A small waveform VAE, trained from scratch.
Model: 6.29M parameters, encoder arch jasper, encoder norm batchnorm, decoder activation snake.
Training: normuon at rate 0.014, 4100 steps, batches of 64.
Data: trained on babble in 24 made-up languages, each with its own sounds, syllables and stress or tones, from a formant synthesiser, 39062 training examples, 6.7 epochs.
Rows from block 9 of the decoder of a small waveform VAE, named by matrix and row number. Rows with one number belong to one channel. Each number is 128 + 24 x the weight over its row's rms, rounded and kept within 0 to 255. All counts start at 0. Numbers have three digits each.
After each channel's rows are labels from the 100 clips, of 14976, where the channel reaches its highest value: "strongest on" is what is common among them. Only what is clearly more common there than usual is listed. The data: babble in 24 made-up languages, each with its own sounds, syllables and stress or tones, from a formant synthesiser.
# convs0: first width-7 conv, dilation 3 (decoder.decb.2.1.convs.0.weight, 64x64x7, standardized in use, each kernel summed), inputs 0-63
# convs1: second width-7 conv (decoder.decb.2.1.convs.1.weight, 64x64x7, standardized in use, transposed, each kernel summed), outputs 0-63

convs0.28:193133148136129135119099139093117146165076174101120129104141130130082133111133129145129073110169130121082137158181142136111124132133146095119121102123150114131098149114147141140123148168119124
convs1.28:126149130117109151126138069106102141158135144159172138078092100145152176141129142108164138098074147136114103111120099108137122161116150130117165160114153097114121119165129147141104136104126138
strongest on: clipping; mains hum

convs0.30:099151153138107101151139135198096116107123127097148125166129139155123174122146095148101159146116130142162124105126128095152155127114161117161116115119110107103135088129082148101137095098159128
convs1.30:128186109129130111135108094099136165109107181097128130159128146134129095125118139138095138127156076131153144122152159113125123121130118136136114123128110174137102124148156139052116074114137124
strongest on: voice: deep voice; clipping

convs0.26:157165114096128137119142091129140143117124102142108119092101118099115101072138160145128150142141121135129117144172120166132096088068121150123151122114130155147120122184117136113167150093106153
convs1.26:159087110131116083109130133133102089109120146131127145132146111134147140134107144119069160130117148145114139169142142179117129174110147130123118108201147145120113113149117121131166114113135186
strongest on: voice: deep voice; /ɑ/; pink noise

convs0.21:148119143102103118116139146105112106119083123112088058143127158125138156156134141120154172125089154103162123136125106156136083176123117169113159139094120138149109152148136107143123134125168118
convs1.21:154127113121194145145109116130120097129116085165112104126159147112100092163102117127181129118146136093123114131118181155137154117120121106130130191149137137134164133129137117091163119118150130
strongest on: pink noise

convs0.45:134143114117157149071134115103111114153170110097092120110146106059113134130169095125136155147131123152152148091124138141185078114127094130155129127116122117117144145136138136151150168111121130
convs1.45:137154122138074160126102156178128145132151096112113117113139116073157122141142123128105108160158145113154133126141124125087147112139121142122115072129123154138148133115092162143118058090141129
strongest on: voice: high voice

convs0.24:108118098152161126191145156133131101081183128114148126124132149185134125130129109113118142108125122132091108155136108113079153104180162105155142154134130113123130157132132081122131122130102139
convs1.24:096099118090114089142136124071093110130129134112152120103144112166089084107120130140117139128116117116135107101170148130123138179139168167128157106137155093148129117083150105116096157118127127
strongest on: /t/

convs0.46:158116120116129111118137155134110147188142091126152136191121135145092107117086110119116113127139119117094125072109130117158093104112152185131153131145162105152130122128127079135114123164119122
convs1.46:184135115123149113139137153113124151177141134087164131126110170115118170127121158127127121122125126124162139157112101122106131136110162079169148113152103126119133149126112053149125098140165126
strongest on: voice: deep voice; clipping

convs0.16:110097112138156109124114135110118129138166167128186147136148153140107118169156119162087142082136148114117157140082123124136137183117092133159150119150137099123108110105109123101103145120086103
convs1.16:100155103122150094156148115168143127133117026121143152110104150156126105105146127114144134117163115093092125155143151139121136106103144141133144161115122122141176119092144147126141156133122122
strongest on: /t˭/; /t/

convs0.49:119130104155109127141136143109155128124112170150095144147131165155084124083173132144127151132129130127117123139083118110113160120127122154084088130125138167146161094105108129104127052125125150
convs1.49:139103151112134098166133107129126135111109100138157144157096116151085173091123149133133166126098156099093121160155145112131121139129129147118126093138134129131126150152124122053140193134155115
strongest on: mains hum

convs0.56:156129120117089126134123160129116134151119116131093123255125111120102128125130126129127122107106133130106098122115125133121138134115122129150117110115115115093115115120110120148105095139131128
convs1.56:148126148106114119156147190111149118171099105168087120178147144159133131162110138146150169133139137123118112162129143098123131128128110126116087095166121132112117145081107159138093137148137098
strongest on: voice: child-like voice; clipping

convs0.51:121132106172132120201099121104128122114132173136104132112143167149102130136149130126118139120123134125120123098146146129087116173117172101088137100145127114057153134114168116146127104131129103
convs1.51:108118145094145166157125175167138076120109093099164126137114133146128126116140125114146130174141105117144126106102126161138109154132101156127097120116106140144076127127075121161162145122105168
strongest on: mains hum

convs0.34:151126110134117139095099178131083117167113115115093120106185106084113143139158123136158118118117135134147113107124148141129155144113127056158104128123165128108106119116086148149116109155154146
convs1.34:096123098088089151128150132125090152112137150109112141068108137127135139146149080118118123134149131134129141179155106105136125142112148144136145136095129115112143167190157125092142093152112091
strongest on: voice: child-like voice; clipping

convs0.19:141119101097111141133114141132113132119097079134151116196108112090116100115121119125120107118154101137111127151095125146167159124155145102097124141090163118142121163128107155130126169151141193
convs1.19:068109164143143153152137132112100172074102138141111145138139120105122128110104104122132122119102120179126117134167118124107128151157129076141137156146102142108145109096151125138111129139060111
strongest on: voice: child-like voice; clipping

convs0.14:115159125172121153108163122129154139089142111143183124104123178141122136083127097131127154105140116169128093129117113110135131122126146147064122140121097162113097168143109128124140140083144103
convs1.14:146151112103172117082117146090085153106123119122153110129115171142153124071116135151118142124108146183131092141105082130120130131132145128111125114083103147140134117129153122155117102098172157
strongest on: prosody: stress on last syllables; clipping

convs0.57:099137120105077086133093146120108131118122118148139135098097140128109129123196149157096135127099138108120140077180125144126065106101138107116151142102121128136123156135139155130120103139136168
convs1.57:111094140123144171147120172128129088117125159170102131138151095127146114112138110057164100132135147115114149111118128158151131135152119126128096171121140158140139133169111136144162082100140161
strongest on: voice: deep voice; clipping

convs0.42:116126150123125099156125142165129151080126102102157145052126124130112083107107141152120142144137134126130123107171153156118114118147107130169192102128128113101125155121131150128146180154128126
convs1.42:150140152147106135097160151122138143147122102137069165131151117100164134151108106123137151116119194111109109115139101133143127129126131078111099133136167130126126096155177151153155102158138094
strongest on: quiet level

convs0.35:153118137096124176096130174128162118132137088123107122092054107141106136139177156123128124096169137126117125111144125118155146118116118157113136117143149121123094116125099159123107098151098172
convs1.35:117140133091110209137145142162092143120106127108108122127154118154159100144154114108115137149137083160126083112121091101116128128132143107131129124174120083126161147147159162142152115128111104
strongest on: clipping

convs0.23:127141140116081155140144172122165123116103100119077129234096110157116143130096130125132108157100147139127123120138113103125133136114110166102122125117153146126123114131120105126137104133117167
convs1.23:148122162084103103127134150068141119121092117141143109161124137134134125103098118062189121139162123141128096105145152123125128110153126132115134109124125140116148123077075122143143133150122085
strongest on: voice: child-like voice; clipping

convs0.17:118132103112108115080104136122154129107095142107107127075144161099108118135172150125100081146133124122184149114126140152112164162083125103150144106132141112138112148114126159106134150160137174
convs1.17:149126141138171106102141122123152164118188133118089166117094130128129174116151114167141132089089120120138155090135111119103117154114134126155138129169159086111137116113143132138120149092076143
strongest on: voice: deep voice; clipping; mains hum

convs0.36:110153124176137119155117110119138096095111148123100145125139155119062109119177121125131113130110140141162137081112096146114114132190147120164096100149120160111084120105116140150126096118138125
convs1.36:158145110131104159139107134141118088115133125103133145114107151124197128095161129138139102124139150138144129178073135146137121120130149137131114124107132156129103155149092157139135118157182193
strongest on: voice: high voice

convs0.7:127144125110118140139141151148122142071126094123107102099110115137173181130139160126129157158140121134132132106143162127151134129120156098101132128087167099140146192125100175109125090122143159
convs1.7:119125147119133123132103130110132096132167157152074133145158104154119084144165135166109156121112143127108140130141133121146133149125146130112150104064144134131111137154140197152150147126082085
strongest on: voice: deep voice; clipping

convs0.31:120124166140158162100136119140133129127131151177096107104142151079118121111108146116158159127132120145142067132121127095081100151100129188095114136110114165090126142149127105135108151103133129
convs1.31:080095138086117150082147126120130129143143118171173089122127122108148118121087130123135165121144100163153068143124166124138131164113110114119150147144105110131119123154124092138164156118129167
strongest on: voice: high voice; rumble; clipping

convs0.13:127152110150129153079125107123135115173158170118115128155170105146115141106140103119136122168099105139143128168142132112135112141097126088196100127119112128097115101107121183140133103111136098
convs1.13:149093133116120101110133150130148154155177130108121101125133132140123133114140151150105112106108103154134141144163128071132127148107172128164161124144111068139065125122146108112146138142151074
strongest on: rumble; clipping; mains hum

convs0.15:139134117131136139187155151141116150123128102119108124204110113094070144131106089155149077135156116152121144164112112147114139137158118125111171124126111128115153149129128106153149104131165114
convs1.15:126132189129110112148136097138094144143145121139109141172124145151151143168125148096132139113114108098121136128095107132132157107146144114108085151101157156150168132160167160114069164115129147
strongest on: voice: child-like voice; clipping

convs0.50:079134106129112131133163144104072104156140112135138140152080116126159138131129088109107146156167122118129126109102137154114121178131117114085140149118100172163118150144126103150139146115169089
convs1.50:127078133186126155132093106111120071129125134108118135146110147113107111145141123118122095161103139180119154138106084152134126094133133143124094141143127178112075124154097127099116116131136101
strongest on: white noise; clipping

convs0.39:111129133123138138098147153101149139102157170131107133095084117182168099124157142120132139089134145123124143129128133126144124122120125164104128157161094098147116070134128201146138122110120094
convs1.39:129091107120141196130148090103128120132117101088152087107176123168127166142128113154143103150124129141144139104145130126127126120125146074108104148168085153123142179111120142143117114120112137
strongest on: reverberation; voice: high voice

convs0.3:156156124142140158131124119160121135167131074143169141188124087142141102121142136122165102099108131124136112149148121119091130120099132176158138145132093159096131158115136074142121147118098115
convs1.3:114179178141109153114140135108152143141141185107112147141102126090100136130141133191134082088167117140142111128130162087145141111124149120141114144117103115138127128123132106146102081159114130
strongest on: voice: child-like voice; clipping

convs0.22:132104164121132157137108144143102127111130141118181116119140124104078171137130126123133116114188122124144149117103138099099183100067142147111121138115173098123135084116112140125137153135133167
convs1.22:105130157111128122131132117116091200110108123152143151155123119121125085117150164122078127090102092113131158128145129119119110145133127102122117135144093106131150123143175158104062130118089141
strongest on: voice: deep voice; clipping